Weights of a small image captioner.
Training: soap at rate 0.0027, 6200 steps, batches of 128.
Data: trained on rosettes with rotational symmetry, 4.1 epochs.
Rows from block 7 of the image encoder of a small image captioner, named by matrix and row number. Rows with one number belong to one neuron. Each number is 50 + 12 x the weight over its row's rms, rounded and kept within 0 to 99. All counts start at 0.
After each neuron's rows are labels from the 100 images, of 14976, where the neuron reaches its highest value: "strongest on" is what is common among them. Only what is clearly more common there than usual is listed. The data: rosettes with rotational symmetry. In brackets: how many of the 100.
# fc1: MLP up (encoder.blocks.7.mlp.fc1.weight, 384x96), inputs 0-47
# fc2: MLP down (encoder.blocks.7.mlp.fc2.weight, 96x384, transposed), outputs 0-47

fc1.36:59 40 50 59 23 30 43 55 49 52 39 36 36 58 50 38 36 64 35 46 41 56 74 39 56 56 40 41 80 75 44 64 55 50 58 39 56 37 51 73 53 46 60 33 55 62 46 58
fc2.36:57 58 64 53 45 37 33 46 51 59 60 59 61 41 68 25 82 71 67 46 60 55 62 38 20 51 52 55 46 48 76 49 54 48 36 47 67 41 57 38 48 61 53 45 66 32 38 54
strongest on: vivid (92)

fc1.270:36 58 45 49 47 62 84 61 39 67 52 62 65 57 61 32 62 46 53 57 36 41 61 30 28 55 45 45 55 42 34 34 47 35 31 52 32 55 48 41 60 48 48 66 35 40 51 63
fc2.270:44 44 37 54 57 42 55 48 61 49 47 54 47 41 43 41 49 34 18 59 61 44 60 46 55 53 49 46 56 56 35 57 29 48 61 53 28 58 55 35 45 39 44 55 30 53 55 43
strongest on: dark (100)

fc1.109:38 51 19 66 34 54 43 70 49 44 24 72 60 44 57 29 43 51 44 58 33 48 78 37 44 54 40 50 63 42 32 42 58 46 27 33 40 35 66 40 61 59 47 44 56 44 64 37
fc2.109:46 51 62 47 44 46 44 52 33 40 58 37 65 60 60 36 79 57 43 36 52 48 62 62 50 49 42 53 55 51 41 54 61 32 27 41 58 43 48 50 92 44 37 40 63 49 51 73
strongest on: pastel (49)

fc1.316:43 54 50 36 44 45 47 43 78 52 54 23 46 54 50 61 53 34 35 57 69 45 43 42 41 49 51 61 69 37 58 73 52 44 51 54 46 61 46 39 65 65 47 39 52 71 48 60
fc2.316:57 53 35 55 25 38 56 65 37 67 47 62 50 60 59 40 52 63 62 66 57 39 51 41 37 59 77 38 37 49 60 49 61 47 58 43 49 34 38 66 64 59 50 53 60 60 38 41
strongest on: pastel (32)

fc1.271:59 62 59 45 46 60 58 35 55 69 41 61 60 54 70 61 53 77 45 50 38 37 72 44 44 58 58 67 35 52 51 27 36 55 35 39 41 41 45 58 50 50 56 68 28 41 21 58
fc2.271:68 48 67 54 46 39 50 44 34 49 32 26 75 44 57 51 52 56 40 56 64 46 75 64 46 40 23 44 38 33 24 30 61 43 35 48 36 52 58 45 77 44 41 46 67 60 19 58
strongest on: vivid (98)

fc1.86:38 56 60 55 45 45 50 78 35 41 53 53 35 63 65 50 41 60 41 59 41 50 35 57 41 39 46 54 56 47 51 43 54 35 34 51 39 61 59 78 48 17 69 48 40 44 56 55
fc2.86:55 46 60 41 72 44 45 51 45 24 55 56 44 38 77 53 48 57 72 47 31 56 33 42 68 58 39 62 38 44 45 52 54 48 59 53 52 57 45 39 58 66 41 40 58 40 31 45
strongest on: warm (100)

fc1.74:73 57 67 50 56 49 66 47 35 45 63 61 47 67 65 74 54 75 49 39 33 30 45 58 50 49 46 20 65 58 35 67 55 45 39 59 51 41 40 43 52 31 75 47 54 61 33 46
fc2.74:64 49 35 33 43 52 42 52 48 66 31 59 58 42 56 50 33 47 48 64 47 41 49 27 48 60 40 57 74 58 32 58 35 23 42 21 53 24 71 60 50 68 40 37 48 59 48 72
strongest on: vivid (76)

fc1.60:49 60 46 50 57 49 64 63 56 54 46 62 51 72 53 56 49 54 32 56 50 46 53 28 50 51 64 39 68 50 33 53 49 62 44 51 35 41 60 51 52 48 59 28 20 49 39 72
fc2.60:58 56 66 54 58 49 50 56 29 55 52 45 68 71 60 42 54 51 53 43 53 54 43 69 48 43 36 44 36 48 50 74 51 59 42 51 21 46 55 36 71 40 40 54 71 46 33 64
strongest on: vivid (64); cool (33)

fc1.125:42 45 38 36 45 61 56 42 31 61 51 64 35 48 42 20 64 49 69 43 51 35 60 47 65 43 44 72 63 50 61 43 29 52 57 38 36 24 44 41 54 45 42 71 33 54 63 72
fc2.125:61 52 51 58 57 32 37 56 45 64 48 51 46 44 38 77 54 47 27 42 55 39 42 44 44 56 53 20 60 63 52 41 42 34 51 58 51 48 36 45 55 56 47 58 62 51 50 61
strongest on: pastel (52)

fc1.149:56 48 40 25 68 46 64 69 71 66 43 67 54 41 45 55 58 48 59 55 64 46 68 46 68 58 28 47 52 55 31 31 55 49 57 41 43 51 62 43 55 56 44 53 54 53 52 62
fc2.149:70 52 40 42 48 41 76 48 35 60 40 46 45 36 58 70 52 48 50 57 58 64 59 51 30 67 42 40 56 59 45 49 55 31 58 52 39 49 54 54 59 37 43 60 68 60 48 59
strongest on: dark (33)

fc1.196:58 56 57 35 40 64 37 50 56 49 60 56 44 42 46 46 60 36 40 43 75 43 63 59 66 61 41 51 49 53 64 42 41 63 53 58 68 72 33 56 22 54 36 46 56 44 42 34
fc2.196:49 52 14 61 49 40 69 48 40 60 70 51 42 60 35 53 48 36 32 45 53 66 28 60 55 56 37 51 40 53 42 35 42 60 38 62 29 20 51 40 46 38 50 65 43 65 49 54
strongest on: vivid (95)

fc1.379:28 38 44 33 52 58 78 55 50 57 55 49 48 51 60 66 54 47 42 63 42 58 40 38 44 52 57 59 51 46 51 32 66 65 44 55 37 42 59 49 57 48 53 42 24 47 51 78
fc2.379:55 45 46 78 51 50 57 55 40 56 54 43 68 46 59 30 49 56 47 29 54 64 53 43 60 34 50 43 54 71 55 45 54 34 53 35 41 43 54 52 73 36 40 62 71 38 47 68
strongest on: vivid (54)

fc1.144:39 47 55 37 52 39 49 33 50 63 55 48 63 58 54 47 48 37 58 39 35 52 40 74 36 48 65 57 54 54 80 55 73 60 30 35 68 44 42 59 47 48 63 34 46 37 66 53
fc2.144:65 49 38 38 53 45 45 41 76 52 58 67 37 53 50 63 50 61 72 72 47 49 30 46 52 51 41 54 60 41 32 30 49 57 63 59 60 69 57 56 29 48 51 36 48 58 62 30
strongest on: pastel (87)

fc1.220:62 59 49 67 58 55 44 81 48 33 49 33 52 49 43 53 65 47 38 53 54 51 72 52 68 53 52 43 57 36 40 62 36 46 60 52 62 61 53 52 63 58 61 57 42 51 70 71
fc2.220:55 49 53 73 46 43 57 35 39 46 39 43 67 45 69 50 69 50 60 61 63 60 49 52 53 54 39 49 43 54 39 65 37 68 37 54 35 46 61 46 58 34 60 52 51 48 37 60
strongest on: cool (96)

fc1.58:70 51 43 59 24 48 39 53 48 27 64 42 64 64 59 60 52 75 40 37 41 38 60 60 66 65 29 30 53 64 47 60 36 38 75 58 54 49 38 64 53 28 50 52 64 56 51 46
fc2.58:53 64 64 40 43 53 40 61 60 80 57 52 70 52 58 53 63 72 51 64 61 63 43 74 55 59 67 45 67 55 55 43 65 46 55 47 59 72 54 53 44 54 48 35 56 37 54 89
strongest on: warm (99)

fc1.188:24 12 30 35 54 49 72 37 53 54 30 54 45 46 42 44 59 53 51 58 60 41 46 38 55 62 34 63 40 52 62 32 49 51 30 36 40 48 68 48 66 55 62 62 37 36 60 55
fc2.188:52 42 36 70 55 36 55 32 57 53 47 57 30 51 44 46 59 56 46 49 63 39 53 37 65 41 49 39 50 48 39 46 61 20 48 24 68 47 34 46 46 60 45 40 50 23 33 44
strongest on: earthy (76)

fc1.237:34 34 49 33 53 53 40 44 31 41 53 49 40 43 58 57 36 38 74 56 53 56 60 47 65 46 48 36 41 62 38 40 54 37 42 50 50 45 41 53 36 53 48 49 44 47 71 54
fc2.237:53 32 36 48 61 46 57 73 60 39 41 61 55 44 38 59 49 44 78 47 52 29 41 45 25 47 63 48 48 70 48 57 62 15 40 56 58 29 39 58 33 44 43 59 55 69 51 66
strongest on: cool (71)

fc1.160:56 71 60 42 42 49 42 60 47 67 66 39 52 29 48 68 60 46 48 41 54 48 61 51 53 55 52 56 43 55 46 83 52 48 79 40 83 40 38 40 45 28 52 48 65 48 53 53
fc2.160:31 47 50 15 42 48 47 59 50 76 52 53 57 65 66 77 39 42 60 63 39 44 36 44 57 41 54 56 56 61 34 36 32 47 61 34 59 48 36 36 36 49 48 60 64 37 36 51
strongest on: cool (82)

fc1.370:54 65 25 61 51 39 35 60 51 55 46 45 56 36 51 32 59 10 52 48 42 72 47 65 60 48 48 53 46 31 77 54 63 59 45 44 56 38 59 57 57 46 35 41 38 38 62 38
fc2.370:48 62 60 46 60 47 49 51 42 52 38 42 29 44 55 30 37 38 36 40 64 56 40 49 42 53 43 28 68 86 39 61 74 41 34 41 48 50 50 65 45 49 51 39 78 27 58 58
strongest on: pastel (54)

fc1.184:49 50 52 56 38 41 52 35 54 38 50 51 60 51 37 35 46 41 71 43 49 45 44 22 17 38 26 59 63 51 71 52 34 47 55 46 27 66 55 39 54 52 41 42 51 46 53 34
fc2.184:28 43 39 44 74 63 37 51 77 31 48 52 44 47 45 61 38 46 53 54 44 43 50 49 45 44 52 53 59 55 44 55 50 35 72 56 73 67 44 56 24 49 42 58 36 51 53 45
strongest on: pastel (99)

fc1.285:34 49 46 58 63 50 54 29 35 50 44 55 54 32 56 33 40 39 45 49 48 51 56 54 47 54 56 29 40 60 46 38 61 46 59 37 43 43 35 41 34 57 55 62 52 52 53 87
fc2.285:54 53 45 31 39 35 63 53 40 67 64 38 38 32 66 46 47 38 48 26 61 66 49 59 40 55 32 62 52 55 50 33 65 29 46 35 46 55 56 48 44 51 49 64 59 56 43 57
strongest on: cool (100)

fc1.62:41 44 57 56 67 37 24 50 55 44 37 36 47 65 42 25 50 71 50 48 43 50 42 61 53 43 52 47 48 38 51 52 31 30 45 50 63 50 42 45 41 34 62 65 58 41 59 43
fc2.62:49 44 43 39 33 59 43 46 68 35 69 57 40 51 48 60 39 56 59 38 36 55 45 48 61 50 57 57 54 32 32 50 44 45 67 62 55 59 68 41 31 67 52 60 40 35 58 35
strongest on: vivid (71)

fc1.39:31 52 38 51 44 41 68 59 50 47 53 27 34 53 57 51 48 38 46 73 41 47 45 59 39 49 35 60 44 25 41 32 46 51 32 38 38 43 48 47 28 40 49 51 32 49 52 46
fc2.39:35 46 62 61 23 64 75 49 64 35 50 53 41 25 61 46 36 47 58 36 62 58 50 68 49 42 49 45 52 43 62 67 42 80 39 57 47 50 59 23 60 39 56 60 75 39 44 45
strongest on: cool (99)

fc1.265:64 31 58 33 35 38 37 55 48 62 78 73 62 25 53 37 41 54 58 45 75 50 55 49 53 55 66 20 34 65 50 61 46 48 55 41 65 56 62 42 51 37 49 47 48 48 52 51
fc2.265:25 48 59 32 46 60 52 34 53 48 63 40 49 60 58 42 35 53 94 52 30 52 38 35 58 66 42 50 41 56 35 45 52 61 82 49 44 54 56 48 31 53 46 52 32 51 41 43
strongest on: cool (69)

fc1.112:67 60 61 64 55 40 33 46 53 49 61 52 47 55 48 20 48 52 49 26 78 44 50 80 57 46 56 51 52 57 66 73 54 48 57 40 53 39 58 69 28 41 62 54 78 54 71 37
fc2.112:33 48 46 50 53 53 46 52 55 80 49 60 39 45 48 75 51 62 46 59 40 51 46 45 66 38 60 53 53 23 50 36 50 46 57 60 74 61 39 54 55 64 58 63 59 42 70 59
strongest on: pastel (93)

fc1.368:40 56 49 54 40 55 44 33 59 49 56 42 27 40 28 47 40 59 38 49 46 67 48 48 43 51 40 53 55 81 77 41 35 43 49 25 42 38 42 50 58 43 67 53 64 33 66 35
fc2.368:29 55 48 47 33 55 57 62 46 57 55 52 34 47 19 61 73 48 60 34 59 33 67 33 47 38 70 58 58 51 50 37 51 57 27 55 55 59 46 43 44 70 37 45 55 47 53 54
strongest on: pastel (78)

fc1.353:46 46 40 62 38 43 38 55 24 38 49 67 37 38 41 39 53 52 52 57 45 47 57 41 58 67 69 31 43 59 52 30 38 42 40 46 56 48 68 39 53 40 49 43 52 33 62 51
fc2.353:70 49 69 70 55 50 33 60 52 49 56 45 42 49 62 49 71 54 49 22 60 43 44 44 49 75 36 42 66 55 46 53 63 48 42 52 41 53 50 59 58 58 52 41 64 24 49 75
strongest on: dark (58); cool (33)